config = dict(
    model='masked spectrogram model',
    dataset='notes from a synthesiser with random patches',
    train_examples=78125,
    n_mels=64,
    hop_length=160,
    input='log_mel',
    win_length=512,
    method='simmim',
    mask_ratio=0.75,
    loss='l1',
    arch='resnet_bottleneck',
    norm='batchnorm',
    activation='relu',
    drop_path=0.2,
    depths=[2, 5, 5],
    kernel_size=3,
    stem='deep',
    avg_pool_shortcut=False,
    widths=[192, 336, 576],
    init='kaiming_normal',
    residual_init='zero_last',
    optimizer='soap',
    beta2=0.99,
    lr=0.0033,
    beta1=0.9,
    shampoo_beta=0.99,
    eps=1e-08,
    precondition_frequency=10,
    max_precond_dim=1536,
    merge_dims=False,
    one_sided=False,
    adamw_lr_other_params=0.0022,
    steps=6100,
    batch_size=256,
    epochs=20.0,
    lr_schedule='wsd',
    decay_fraction=0.2,
    final_lr_fraction=0.1,
    warmup_steps=610,
    weight_decay=0.05,
    adamw_weight_decay_other_params=0,
)
Rows from block 8, named by matrix and row number. Each number is 128 + 24 x the weight over the matrix's rms, rounded and kept within 0 to 255. All counts start at 0.
# convs1: 3x3 conv (model.blocks.8.convs.1.weight, 144x144x3x3), inputs 77-83, a 3x3 kernel for each
convs1.4 [114 134 118 117 107 111 127 143 127 136 142 122 104 106  39 113 107 126 141 116 161 150 102 127 107 121  95 128 143 120 116 130  87 134 159 162 123 116 143 121 118 132 100 116 104 104 115 111 125  96 144 130 148 111  80 151 118 176 106 107 121  95  76]
convs1.5 [ 96 156 130 130 226 139 119 119 142 125 134 149 167 139 125 101 117 145 152 124 109 168 134 178 135 122 127 124  97 100 119  92 141 115 121 124 133  94 161 126  85 128 131 125 137 140 160 100 141 120 173 106  95 148 116 144 101 138 150  82 117 119 117]
convs1.6 [152 135 130 158 113 127 134 142 145 125 100  90  95 108 152 112 104 166 144 132 119 108 132 123 105  92  96 103 118 162 103 146 173 102 122 147 142 102 142 146 139 126 115 142  96 106 130 110  40 132  99 167 114  78 110 145 144 107 150 149 125 133 135]
convs1.7 [115 145 105 125  96 104 120 107 144  74 105 160 121 190 164 146 133 121 110 139 126 125 138 141 133 119 102 152  92 119 110  79 124 112 118 187 129 133 104 135 123 107 159 108 115 153 131  73 139 121 124 126 111 163 170 125 131 133 129 136 135 147 131]
convs1.8 [125 140 133 140 122 128 134  84 138 142 105 124 133  85 113 122  74 108 108 130 117 139 142 155 145 160 154 112 157 108 103 208  72 132 218 106 167 155 129 141 117 131 147 102 104 117 104 112 133 218 157 112 112 106 195 120 148 180 202 178 187 101 171]
convs1.9 [137 102 145 111  99 113 127 103 141 100 117  89 133 127 144 100 106 123 132 175 136 105  98 129  88 121 120 104 121 136 144 144 130 130  53 167 108 130 143 121 143 109 126 147 142 127 167 121 144 118 168 157 106 125 133 130 144 121  64 172 126 113 126]
convs1.10 [127 123 129 114 132 103 109 120 116 154 153 103 131 162 124 125 154 101 143 132 118  94 145 134 113 129 122 135 105 124 135 109 149 125  81 139 131 133 130 198  93  74 127 133 131 134 122 143 119 121 121 129  98 117  82 150 150  89 153 153  50 139 165]
convs1.11 [125 125 128 131 113 127 151 162 164 113 160 141  96 145  72 181 190 166 118 102 146  90 125 107 155 158 181 140 120 135 142 143 153 143 141 152 139  94 158 125  96 143 161 120 162 144  98 159 142 150 124 170 153 117  97  72  83 154 124  86 127  67 113]
convs1.12 [137 137 121 110 101 143 139 121 111 142 119 102 138  95 139 130 180 111 130 112 124 156 132 146 112 101 134 130 165 119 116 114 124 152  40 168 101 171 107 134 119 103 125 151 135 160 152 167 142  92 107 156 136 149 133 111 141 139 131 145 156 187 139]
convs1.13 [139 121 126 113  72 114 132 118 138 116  98 119 135 179  97 118 113 146 112 108  98 166 136 167 119 143 117 105 126 146 128 122 118 102 101 134 135  99 123 127 143 145 130 127 160 118 114 165  87 131 107 137 135 123 147 100 117 135 141 134 160 178 122]
convs1.14 [134 138 131 142 118 127 126  72 105 153 160 132  64 129  58 139 105 128 123 100 122 142 145 166  90  94 107 118 168  99 118  83 128 149 116  98 120 118 117 155 154 153 114  97 115 159 193 162 100 134  81 149 162 137 147 145 166 125  78 131  79 126 149]
convs1.15 [108  80 154 116  90 126 131  78 144 171 137 113 135 181  85 118 219 103 124 145 106 103 157 118 128 156  66  96 140 120 110  91 144 113 134 122 131 109 157 122 141 114 158 150  97 138  96 158 148 109 159 119  81 207 156 133 108 130 165 122 102 164 142]
convs1.16 [137 111 105  94 113 139 148 129 129 121 113 107 129  88 120 154 146 143 128 139  91 161 140 114 171 132 117 123 149 122 171  83 121 134  96 116 113 119 115 222 129 101 108 148 147 138 111 136 164 125 114 143  96 147  97 102 118  79 128 131  69 151 136]
convs1.17 [146 158 138 133  97  99 116 131 104 123 124 122 112 144 127 110 168 134 161 162 186 136  97 129 106 140 109 146 122 143 112 113 118 171 119 130 159 148 165 145  97 132 109 125 122 125 106 132 118 121 127 135 107 136 136 133 118 122 123 101 124  98  94]
convs1.18 [145 117 134 113  79  94 147  79  97 102 126 156 136 122 165 144 196 205 127 118 142 135 152 116 103 108  91 121  85 197 124  81 121 164   6 164 114 120 134 115 140 112 130 149 127 134 113 132 153 146 120 149 130 123 134 103 112 125 100 113 138 167  94]
convs1.19 [108 149 154 103 107 145 130 113 153 151 123 119  95 153 167 118 132 156 117 143 135 140 116  90 115 132 120 146  91 119 132  98 105 116  95 126 115 146 119  79 148 130 145 146 147 114 192 129 150 134 139 142 101 144 116 165 139 139 125 123 103 180 128]
convs1.20 [146 148 107 180 132 171 167 137 141 161 147 104 150 158 110 112 135 102 137 119 107 128 110 133 132 117 133 120 132  98 162 107 138 146 102 134 144 128 131 142 132 114 133 167  91 136 117  87 138 107 170  95 107 111 126 147  98 130 126  79 103 135 113]
convs1.21 [124 130 153 161 127 173 146 151  99 150 109 127 178 108 110 132  94 107  98 120 113 109 125 113  77 255 120 147  96 125 148  91 160  98 199  70  97  89  67 137 122 139 120 121 140 112 199 142 133 133 128 106 115 148 133  93 147 124 147 138 142 103 105]
convs1.22 [132 120 121 131 140 137 126 123 124 127 137 115 107  86 159 113 217 138 110 137 136 123 171 151 124 142 186 157 110 155 125 132 130 137  18 161 130 159  84 107  44 135 131 135 126 121  80 200 116 146 186 130 116 123 135 137 123 113 117 155 155 105 135]
convs1.23 [114 109 144 132  81 120 128  70 142 165 128 137  87 146 112 130 109 125 137 136 167 134 108 138 115  99  78 139 112 135 155  80 132 180  81 164 118 179 130 113 136  72 132 174 127 158 127 123 115  84  83 165 140 119 127 101 146 131  67 127 155  55 144]
convs1.24 [132 130 131 106  93  92 128 100 121  79  72  88 117 141 126 122 134 112 102 119 126 120 157 142 135  73  83 118 133 101 124 105 119 145 130 128 169 179 149 126 120 127 159 153 137 159 160 128 150 169 143 119 118 134 136 155 166 148  65 134  80 133 149]
convs1.25 [140 133 118 136 135 139 114 168 107 114 160 126 135  63  79  96 177 121 137 148 135 106 131  99 136 119 122 131 117 134 102 108 130 129  66 108 126 130 127 114 139 137 101 145 112 130 120 160 118  85 112 146 142 140 143 107 140 129 127 119 142  96 141]
convs1.26 [133 125 134 192 117  93 130 105 127 120 115 138  70  97 144 120 124 118 132 112 111 116 135 139 105 118 106 121 118 113 137  83 122 127  98 125 148 130 129 116 130 133 119 145 143 160 118 122 135 143 104 132 111 133  89 137 166  52 142 141  85 155 151]
convs1.27 [130 105 152 144  93 153 109  88 162 101  95 127  63 102  85 103 108 103 176 121 151 134 161 120 125  93 117 142  55 146 124 238 127 115 110 140 143 121 120 128 112 153 142 150 154 129  97 155 129  96 132 118 146 119 123 119 126 120 159 135 131 157 162]
convs1.28 [147 141 130 141 130 117  86 135 106 139 152 143 141  97 111 106 170 111 139 145 143 111 109 148 137 163 130 102 112 128 101  99 107 145 151 102 143 161 128 109 173  83 119 145 148 100 110 101 121 116 107 131 142 107 107 114 127 122  93 119  97 169 147]
convs1.29 [ 81 112  94  93  89  95 136 152 138 152 152 147 106 126 113 119 109 117 136 119 130  90 114  81 133 151 133 144 126 129 102  95 145 145  98 147  99  96 105  91 151 125 125 142 135 150 187 152 115 151 128 130 148 161 152 138 123  98 111 115 115 114 123]
convs1.30 [117 123 118 144 109 102 132 126 104 113  92 102 152 114 138 133 128 106 111 135  94 157 118  97 140 149 112 125  98 135 139 132 151 135  92 119 161 114 120 135 129 115 151 125 112 143 107 118 109 119 104 151 103 118  91 134 132  98 133 112 107 134 142]
convs1.31 [ 94 128 113 125 102 116 135 105 106 121 134 113 102 145 146 122  84 132 138 133 128 106 150  84 117 109 128 125  87 137 165 112 125 136  71 145 168 155 170 101 141 111 102 113 148 119  51 122 159  92 177 121  50 127  97 140 133 157 112 158  98 126 116]
convs1.32 [128 129 151 104 129 114 148 144 131 148 101 147  94 110  98 101  90 150 122 160 114 144 143 159 121 127 120 122 129 127 105 127 100 162 109 146 157 153 128 119 142 122 166 144 160 102 106 112 139 132 140 130 105 126 153 104 139  96 146 140 140 112 142]
convs1.33 [123 142  99 101  81 156 125 109 112 132 167 102  78 123 122 111 150 132  84  89 127 133 127 171 115 143 116 162 125 124 146 128  99 140 109 113 153 157 154 130  91 133 125 146 122 138 111 134 124 100 134 124 127 110 122 109 154 129  47 187 125  91 183]
convs1.34 [134 110 124 131  52 182  59 117 211 106 104 134  95 113 168  61 186 128 140 137 100 122 108 113 114 133 107 150 105 141 134 132 130 141 124  92 118 129 108 112 144 113 102 114 108 133 123 117 138 168 135 194 134 127 110 186  87 101 120  65 118 130 156]
convs1.35 [137 134 124 128 159 122 119  90 121 115 131 100 123 104 104 118  96 113 140 165 153 112 114  99  98 104 127 152 143 118 107 126 152 101 160 113  98 110  95 153 161 141 117 105 143 128 117 155 135 136 136 142 127 138 156 160 101 118 119 144 151 148 139]
convs1.36 [128 126 128 134 138 116 129 145 136 127 107 159 118 140 131 156 174 142 150 185 169  99 129 111 138 135 146 108  99 109 115 125 116 126 121 118  71  90 101 139 153 130  94  87 110 117  65 137 164 168 188 127 118 128 101 115 102 145 123 139 121 129  91]
convs1.37 [149 134 186 110  42 136 143 118 134 148 124 132 100 148  68 146 190 113 106 213 133 146 106 125 165 215 170 137 135 100  90  73  37 159 219  80 113 113 128 108 129 134  79 109 133 113 233 121 153  98 170 131 176  81 114 109 133 138 120 147 109 162 124]
convs1.38 [143 131 158 136 137 109 125 204 150 135  84 156  96 128 143 121  85  70 127 150 127 115 126 115 126  90 150 119 121 115 135  95  94 167 109 144 134 124 139 148 143 112 110 139 131 150 187 173  81  98  58 122 171 123  94 155 136 135 117 125  92 124 122]
convs1.39 [122 112 112 136  94 124 127 146 147 122 135 130 142 183 127 132 136 144 150 190 185 128  95 113 119 102 123 156 117 148 108 124 116 107 136  97 146 144  95 124 108  92 148 144 164  99 144 127 103 147 154 145 137 124 130 141 161 103 130 137 151 152 141]
convs1.40 [114 152 154 161 118 122 118 142 132 112 105 115  98 190 119 141 101 136 149 143 141 123 103 103 117 109  74 109 122 141 120 120 157 133 191 121 110 127 149 122 142 145 112  97 139 128  83 147 135 144 153 129 121 165 114 158 165 171 124 147 161 136 121]
convs1.41 [121 164 143 112 112  99  87 116 121 164 117 118  79 122 182  93  97 157 129 103 116 147 158 144 132 139 117 141 114 185 139  95 115 131  94  49 125 132 144 145 116 123 126 110 150 106 137 151 153  82  77 152 154 151 143 153 143 144  92 131 141 132 155]
convs1.42 [128 121 115 132  93 105 125 165 131 111 165 137 159  82 141 131 154 132 132 139 158 108 128 126 145 141 148 105 108 129 139 156 117 135 144 117 129 134 131 137 203 146 103 106 145 133 155 114 121 120 131 140 133 130 111 118 130 120 144 135 112 125 147]
convs1.43 [163 102 107  83  63  86 122 110  99 172 151 101 149 137 116 110 109 147 143 146 125 132 180 124 136 185 137 118 175 128 152 112 138 122 106  90 127 136 151 126 109 111 112  56 148 120  99 117 146 157 134 109 106 143 121 118 166 117 111 151 128 155 195]
convs1.44 [127 135 130 122  94 143 117 129 118 130 116 104 139 106  61  99 125  99 121 108 151 128 129 141 128 173  99 109 117 130 125  96 137 120 162 121 151 157 140 132 151 114 141 164 119 114 113 156 103 155 122 127 151 129 139 141 115 132 115  90 140 143  97]
convs1.45 [121 129 119 165 146 120 146 145 142  86  81  99 125 159 116 118  94 140 123 119 117 157 125 160 120 112 161 120 124 133 124 103 144 117  86 162 135 147 171 107 156 141 151 146 155 112  86 166  97 109 164 131  96 156 122 120 132 113 118 109 125 206 148]
convs1.46 [126 128 116  88  73 123 134 107 164 164 158 114 118 108 103 139 145 115 138 169 107 135 133 148 140 143  98  88 180  78 100 137 130 131  73 120 135 149 136  62  87 169 128 105 129 124 146 111 168 134 131 141 104 156  99 108  96 102 110 109 109 127  95]
convs1.47 [127 128 133  76 139 117 120 127 120 108  93 137 120 169 144 124 124 133 126 135 145 141 132  84 148 121 117 131 161 139 119 160 154 122 132 141 131 114 129 119 130 121 130  90 145 115 114  98 112 129  96 147 148 158 117 133 126 132 106 105 120 150 120]
convs1.48 [153 114 142 101 138 112 144 101 135 141 128 130 136  96 115 101 121  97 108 120 118 132 169 159 140 199 112 177  78 114  94  47 124 126 207  95 100 155 155 135 150 141  99 101 107 112 122 114 136  92 127 159 129 185 109  43 114 117 109 105 127  83 141]
convs1.49 [162 154 110 129 157 138 165 161 126 159 110 114 133 104  88 145 116  99 133  67 173 120 136 147 122  91 158 153 107 124 137  99  96  91 132 114 114 140  99 122 142 121 147 108  83 139 106 201 127 140 168 110 177  90 149 141 115 152  98 136 132 154 136]
convs1.50 [137 156 148 140 100 161 119 156 127 133 119 116  90  92  90 103  82 128 122 111 140 128 139 142 147 148 138 112 111 117 108 123 152 143 141 149 119 149 107 132  95 163  65  87 116 119 118 109 126 108 122 122 137 115 133 161 145  99 156 139 129  99 104]
convs1.51 [117 138 130 101 102  80 134 106 107 142 157 132 134 119 148 136 107 150 127 155 105 133 131 131 140 126 156 149 185 132 112 163 117 109  98 113  96 107  87 128 110 144 123  98 123  93 181  84 126 142 121 105  86  97 123  84 128 110 123 141 138  96 137]
convs1.52 [123 116 125 135 123 126 165 113 119 126 134 130 118 138 154 142  88 139 108 154  92 147 186 100 143 101 126 135 105 119 105 114 142 129 136 115 182 183 152  91 107  91 150 153 141 123 102 140 146  90 124 126 113 124 124 157 141 117 111 107 103 132 140]
convs1.53 [159 171  82 131 185  95 145 161 163 133 131  98 140 162 117 135 132 144 163  86 107 145 136 141 125 124 105 113 143 117 113 165 118 128 100 129 156 102 109 114 119 127 116 149  97 157 121 115 131 157 155 131 106 179 149 118 105 125 126  99 123 112  96]
convs1.54 [126 121 106 134 139  83 107 120 108 130 124 129 165 105 107 135 113 112 136 133 142 141 139 144 129 154 118 143 111 135 124 103 169 157 103 133 132 135 129 131 118 111 114 131 129 159 139 119 139  69 113 175 142 159  87 102 150 103  96 148 110 143 128]
convs1.55 [ 97 132 118 139 106 121 122  77  97 143 127 147 119 174 133 122  71 103 139 162 149 156 131 129 141 116 120 139  92 124 114 129 116 144 104 130 151 110 122 112 157 141 179 178 176 138 151 125  98  94 108 131 145 195 128 149 130  86 134 116 154 158 163]
convs1.56 [128 147 121 137  86 143 136 115 133 135 100  92 159  82 163  95 139 139 103 113 135 160 117 129 121 106 152 137 122 152 119  82 146 105  95 130 146 164 139  88  78 133 129 111 122 120 122 132 145 141 130 110  63 118 117 146 115 125 122 131 112 141 140]
convs1.57 [127 147 122 111  91 114 141 141 131 125 102 116 103  97 164 123 112 129 140 159 110  94 134  88 128 125  83 100 117 122 127 114 139 122 118 137 167  94 191 142  89 115 137 145 136 151 103  88 181 111 115 116  71 167 119 125 117 163  91 104 124 163 124]
convs1.58 [121 134 148 117 114 126 130  92 144 111  75 109 105 118 103 141 186 138 112 111 172 164 112 186 127 155  69 125  54 144 112  76 137 140 199  97 138 126 113  94 105  71 131 102 161 141 141 148 116 113  94 159 142 175 142 162  90 150 194 110 112 108 128]
convs1.59 [135 145 118 106 142  73 125 114 107 110 105 136  19 104 192 154 105  98 130 118 144 155 136 130 134 130 114 148  95 145 116  64 132 127 151 131 123 114 132  93 126 165 128 107 134 134 110 145  91  90  81 116 113 158 102  96 123 122  67 141 137 115 119]
convs1.60 [120  57 107 146  40 117 140 123 146 125  22 118 127  92 129 190  72 173 160 157 146 112 141 115 147 105 108 125 136 146 132 101 120 110 169 173 134 130 140  91 129  90 149 128 162 105 158 159 134 130 159 102  92 136 152 149 148 146  97 151 108 115 137]
convs1.61 [115 149 181 119 183 145 126 216 140 108 170 152 129 122 185 153 120 186 170 155  93  74  79  72 138 129  83 119 135 124 145  94 116 118 103 104 138 151 160 130 128 140 130 159 185 114 144 101 174 141 119  84 119 118 132 140 131 119 117 133  99 168  82]
convs1.62 [157 122 130 134 120 109 167 104 132 116 138 114 112 115 141 109 119 112 140 127 145 139 110 108 135 115 140 107  85 118 135  78 107 117  78 113 137 127 132 116 152 126 130 143 143 146  99  91 145  91  85 135  92 100 128 134 130 139 115 151 116 126 142]
convs1.63 [103 132 113 121 201 108 132 157 108 119  96  97 153 135 105 143 117 123 107 126 150 131 141 101 114 148 116 113  45 134 103 120  99 138 147 125 115 174  87 130 140 120 139 137 173 124 130 167 142 191 173  92 124 180 109 194 118 111  59 152 114 127 159]
convs1.64 [111 127 130 115 135 107 131 111 144 123 121  97  80 129 109 127  94 113 154 146 147 125 120 165 126 138 123 144 125 139 110 149 122 137 145 138 120 120 125 150 127  83 133 120 130 118 118 133 143 115 152 129 127 170 153 109 113 150 152 146 139 100 120]
convs1.65 [129 121 131 110 118 162 127 150 131 111  85 115 148 143 125 131 153 126 132 156 179 127  71 101 109 125 142 141 148 157 114 107 127 123 103 150 115 117 116 143 113 139 139 120 127 148 160 139 160 140 111 124  87 129 143  98 131 130 140 135 133 143 106]
convs1.66 [130 113 152 156 132 115 135 120 124 115 112 128 202 156 146 123 113 144 122 115 113 140 148 128 106 135  99 127 121 135 127  95 115 128 110 125 114 151 151 136  85  85 138 129 132 126 134 115  99 110 118 118 127 140  79 127 144  83 112 144 110 146 131]
convs1.67 [151 145 125  89 110 117 166 144 139 108 148 156 148 108 104 150 135 137 117  89 125 105 139 139 136 136 129 102 124 134 159  98 118 171 146 199 134 126 122 131 152 116 150 112 110 128 135 145 156  87 113  97  97 220 131 133 107 118 142 156 116 116 127]
convs1.68 [130 144 144 131 183 156 147 181 196  90 151 153  87 171 143 141  96 125 160 147 132 116 100 137 109 130 110 157  73 105 114 137 119 119 181 105 128  94 137 153 104 141 147  88 132 115 150 126 138  97 135 109 142  77  94 153 103  70  96 103 104 104  97]
convs1.69 [152  78 124 110  82  93 162  37 107 154 104 154 135  62 188 108  89 174 156  91 193 150 109 150 164 140 191 128 112 131  97 103 157 110  70  87 113 156 110 126 167 150 120 127 117 119 122 165 141 132 172 137 140 100 122 141  50 107 180 111 115 161  72]
convs1.70 [176 110 145 160 182  97 172 135 150 136 114 148 132 149 164 197  70 163 133 139 145 140 187 148 124 153  89 114 162 130 116 189 145 135 185 101 134 174  80 150 176 167 157 127 144 122 164  82 138 187  52 130 160  98 111 168 137 157  59 192 115 113 138]
convs1.71 [128 123 126 125  99 120 131 115 144 105  96 134 164 171 163 150 140 160  95 102 132 153 150 163 125 113  95 151 110 164 135  90 119  94 127 131  98 125  90 127 124 116 144 144 145 162 169 179 138 109 135 152 161 187 147 171 141 149 152 137 109 110 112]
convs1.72 [137 124 127 112 111 169  94 133 158 124 118 149 144  83 106 128 121 165 112  95 149 148 132 149 135 145 151  89 114 139 130 121 120 115 119 136 146 153 171 124 131 120 140 144 104 125 127 133 111 122 141 122 120 141 166 147 166 138  83  59 152 101  99]
convs1.73 [138 115 121 106  89 118 119 125 137 116 153 152 116 137 142 139 145 145 128 128 100 113 107 113 170 157 133 132 121 131 176 138 118 117 175 150 130 133 149 171 128 128 150  95 158 131  98 128 159 147 149 127 100 100 110 112 118 106 124 132 109 128 129]
convs1.74 [130 133 144 120 142 115 132 129 110  93  85  98 127 181 160 164 139 142 110  92 137 155 126 184 122 111 139 142 148  94 124 153 128 114 144 146 100  92  78 124 111 142 110 111  84 127 108 185 104 141 164 144 109 185 134 127 139 136 157 159  93 124  98]
convs1.75 [127 128 144 137 175 133 131 115 133 149 131 114 109 118 144 153 172 145 106 130 127 121 147 181 137 121 132 147 107 115 127 137 127 154 100 124 120 103 143  97 117 122 129 164 148 127 127 123 122  90 133 117 100 136 136 136 122 145  95 134 126 133 115]
convs1.76 [127 156 130 120 109 131 124 158 116  99 123 118 155 157 119 150 149 127 106 123 105 138 151 124 176 134 118 108 101  96 122 134 127 138 153 100 128  90  98 120 116 116  96 127  90 132 114  89 136 141 111 141 142 111 145 148 126 103 131 143 112 132 123]
convs1.77 [164 135 150 123 128 156 134 188 159  93 102 112 147 120 150 130 155 134 133 128 134 104  98 108 129 101 177 130 154 101  66  90  95 119 113 121 140 103 150 138 138 137 165 142 129 134 121 136  96  60  78 149 100 176 118 145 106 116 113 110 142 140 132]
convs1.78 [138 108 127 105 124 149 143 105 105  79 123 150 123 115 126 104 106 117 139 120 176 149 111 116 118 119 101 123 122 128 122 134 138 118  73 120  83 122  95  95 120 120 122  89  97 131 107 148 143 148 132 104 138 108 126 156 130 102 161 153 154  82  85]
convs1.79 [131 108 142 121 107 123  96 107  99 171 125 144 158 127 163  90  70 116  88  84 100 133 119 122 106 107 113 110 138 144 111  74 117 117 134  98 149 151 154  88 101  95 131 123 124 151 121 134 116 123 112 115 120 110 111 144 106 126 158 120 123 140 138]
convs1.80 [127 133 137 128 127 137 131 119 135 140 132 118  47 147 115 117 132 130 136 147 124 148 111 120 163 134  80 122 115 131 120 112 112 121 129 112 125 141 130 139 129 118 147 115  93 122 107 109  92 124  96 121 124 111 111 123 124 154 121 128 108 135 122]
convs1.81 [101 138 120 164 109 200 127 126 148 122 176 151 131 101 143 115  67  50 144 114 103 152 110 101 115 118 101 133  78 111 117  78 115 102 129 133 165 135 132 140 132  91 168 140 113 121 152 127 141 111  98 118 140 136 119 108 136  92 160 142 150 148 127]
convs1.82 [134 139 128 140  92 116 131 139 113 154 145 160  83 151  93 147 138 135 138 132 124 148  82 162 123 130 144 128 146 107 171 195 147 138 197 100 123 133 110 139  95 136 117 107  94 127  88 141 160  95 170 123 144 134 124 173 112 138 131 153 126 124 131]
convs1.83 [116 154 145 133  64 151 135  99 127  72 172  87  89 136  82 103 190 138 118 144 128 146 136 147 108  71  72 137  73 113 125 111 129 100 169 101 124 125 102 127  90 158 115 123 161 121 154 124 126 112 151 121 159 146 128 144 129  95 124 139 115 127 138]
convs1.84 [121 125 117 126 104 135 137 104 139 100 114 129 111  90 148 125 153  85 169 129 163 108  98 101 123 157 135  94 118 142 136 127 197 133  94 143 150 142 139 169 100 175 146 154 164 116 127 114  97 114  93 134 143 123 132 102  99 133 134 144 140 158 117]
convs1.85 [118 144 103 109 138 157 114 139 143 115  51 153 107 111 213 112  47 145 174 144 116 126 144 147 112 137  80 112 177 142 156  89 140 101 237 156 142 153 153 124 145  88 125 139 142 132 185 132 121 171 163 172 172 155 148 114  82 151 107 131 140 123  70]
convs1.86 [119 110 111 128 137 125 122  89 153 134 143 163 163  98 172 147 120 147 129 127 130 122 152 135 103 136 128 126 129 134 140  96 130 105 134 140 132 129 120 123 108 134 128 118 121 144 120 124 147 118 104 131 144 100 147 135 134 117 126 155 116 109 120]
convs1.87 [128 133 128 159 181 149 131 136 111 124 130 123 193 109  79 112 144 147 126 132 107 173 122  90 149 132 138  75 145 130  89 153 146  72 111 188 112 121 148 168 139 114 110 128 150 120  71 143 109 121 154 143  87 195 125 120 156  76  97 153 109 140 149]
convs1.88 [ 76 154 139 102 145 131  80 201 116 128  98 118 106 121 137 109 112 153 161  92 152 128  90 138 114 101 148 130  80 149 115  76 115 139  67 118 147 135 122 138 119 130 145 128 112 142 122 187 123 115 138 137 111 136 126 221 114 105 109  99 145 168 128]
convs1.89 [124 131 130 132 137 111 122 142 123 121 144 140 130 210 134 135 125 123 139 124 147 131  92 119 129 131 179 132 100 136 139  93 112 124 162 130 128 129 111 135 118 149 124  79 133 139 146 142 145 169 167 129 135 110 121 143 114 113 140 108 140 114 122]
convs1.90 [121 163 141 132 166 112 118 179 105 152 147 145 111 147  79 125 126 137  98 109  91 165 154 135 115 164 141 145 113 139 141 150 137 161  65 137  99 125 103 123  79  94 127 107 140 143 106 144 102  76 103 143 150 150 114 138 121  94  68 107 153 134 117]
convs1.91 [126 133 151 147 112 142 142 105 154 112 119 146 125  99 187 130 139 138 129 148 135  83 112 167 152 135 120 134  97 100  83 116 130 107  98 100 144 120 130 151 133 101 135 132 125 130 115 112 111 115 120 130 113 127 135 137 133 102  60 155 105 142 141]
convs1.92 [111 150 120  95 126 102 127 120 117 123 162 103 124 149 136 127 135 154 138 164 130 153 162 140 136 106 124 132 141 159 147 107 141 122 127 136 117  90  98 137 125 124 129 168 138 110 113 146 121  97 128 100 165 159 126 109 121 143 116 143 118 126 133]
convs1.93 [142 132 144 132 130 128 123 114 119 103 149 119 155  92 149 124  62  96 112  87 137 123 142 138 133 175  77 137  72 144 160 119 153 118 217  99 126 164 115  97 130 131 110 119 124 119 113 154 132 130 108 119 130 140 132 127 135 131 124 142 124 154 157]
convs1.94 [120 135 115 113  85 188 128 122 111 132 148 136 122 125  44 126 144 128 123 103 153 141 160 121 112 139 152 141 161 117 111 159  91 119 119 139 100 104 148 142 153 123 144 140 160 132 137 108 148 229 175 145 122 124 106  83  97 133 139 140 162 114 127]
convs1.95 [122 132 116  97 114  94 120 102 105 100  97 119 116 163 153 102 112 117 123 111 102 163 150 158 112 120 101 131 130 116 125 106 108 126 108 136 134 116 126 154 110 138 122  97 107 128 122 165 124 103 121 113 120 117 110 133 115 166 160 135 128 148 147]
convs1.96 [142 143 166 169 187 187 112 174 150 130 140 122 139 138 119 115 140 121 135 107 120 115 109  92 126 128 107  96  94 149 134 112 139 148  64 137 126 157 128 103  94 108 111 127 106 132  79  87 113 105 123 123 112 111 113 137  84 137 118 151 130  77 109]
convs1.97 [123 125 104 110 125 137 119 141 101 144 106 101 134 140  69 134 109 153 104  98 183 159 108 156 100  98 141 126  95 109 112 105  59 125 165  40 144 151 108 130 124 112 125  70 150 122 137 148  91 116 114 129 171  75 122 139 119 153  76 153 165 106 120]
convs1.98 [118 145 117 115 112  97 127 138 115 108 104  94 144 121 126 131 152 107 138 133 134 150 121 199 127  90 105 122  95  93 129 112 128 119 100 105 150 111 166 134  91  93 140 130 131 137 137 113 136 110 105 150 150 159 122 149 114 122 108 133 132 184 128]
convs1.99 [135 106 152 111 134 167 107 100  62 138 144  96 126 121 102  56  93 176 148 145 121 158 134  99 118 101 130 126 141 121 128  88 114 131 159 134 134 153 141 104 111 147 121 128 129 102 159 114 126 142 165 146 120 156 121 147 122 118 145 107 126 134 100]
convs1.100 [121 125 140 105  97 133 116 118 141 111 101 164 109 111 156 123 110 144 147 148 130 191 139 114  96 117 134 158 106 101 124 118 120 122 126  88 136 106 131 134 100 142 116 120 131 132 126 127 123 118 110 127 136 124 125 134 130 154 129 100 120 132 156]
convs1.101 [143 162 142 138  71 121 128 125 128 130 131 128 166 116 156 136 116 140 146 138 119 108 142 130 119  96 123 118  66 111 116 116 155 129  85 153 143  93 130 138 111 164 139 130 138 110 114 125 107 102 158 135  81 101 184 133 130 144 126 150 155 119 140]
convs1.102 [125 149  93 127 112  89 135 104 146 115  93 143 134 148 185 112 131 124 124 165 102 135 170 153 144 121 156 132 159 131  98 181 149 102 194  91 128 138 121 119 133 157 130 102 118 119 115 104 156 118  83 152 120 199 129 123  98  88  84 167 118 146 178]
convs1.103 [102 122  94 128 129 136 136 145 167  91 124 175 164 119 116 130 155 117 109 137 213  92 165 148 121 122  65 161 113 154 112  94  88 133 189 165 140 144 106 116  93  98 129 125 144 117 175 154 147 133 143 159 126 199  95  90 138 124 140 110  80  84  97]
convs1.104 [119 110 122 122  91 140 120 129 148 152 109 154 123 112 129 150  94 132 137 127 156 105 101 103 146 112 139 140 121 121 165 141 114 132 163 126 140 126 122 152 182 137 157 169 175 142 136 121 108 143 149 132 134 115 134 137 125 104 132 139 150 132 153]
convs1.105 [129  92 137 137 110 127 131 158 144 125 132 111  48 105 113 100 109  92 122 181 118 136 146 152 100  92 141 116 120  95 126  89 125 156 126 145  97 104 108 107 143 151 108 157 121 115  95 121 123 105 137 121 104 120 152  99 134 162 177 135 121 172 116]
convs1.106 [104 136 122 158 121  99 110 137 113 100 102 114  77  84 171 120 108 109 147 146 114  87 137 138 121 156 118 112 106 158 106 137 158 121 140 138 126 126 124  74 159 139 126 124 137 129 142 116 109 102  91 155 127 109 112 124 133 110  75 133 132  91 137]
convs1.107 [139 155 140 152 154 146 147 141 139 129 139 140 129  66 118 116 118 170 153 142 141 143 126 123 133  93 137 104 121 127 113 109 134 143  80 146 139 127 129 114 129 131 124 131 119 127 145 109 130  64 101 154 141 103 102 145 110 124 108 140 106 180  99]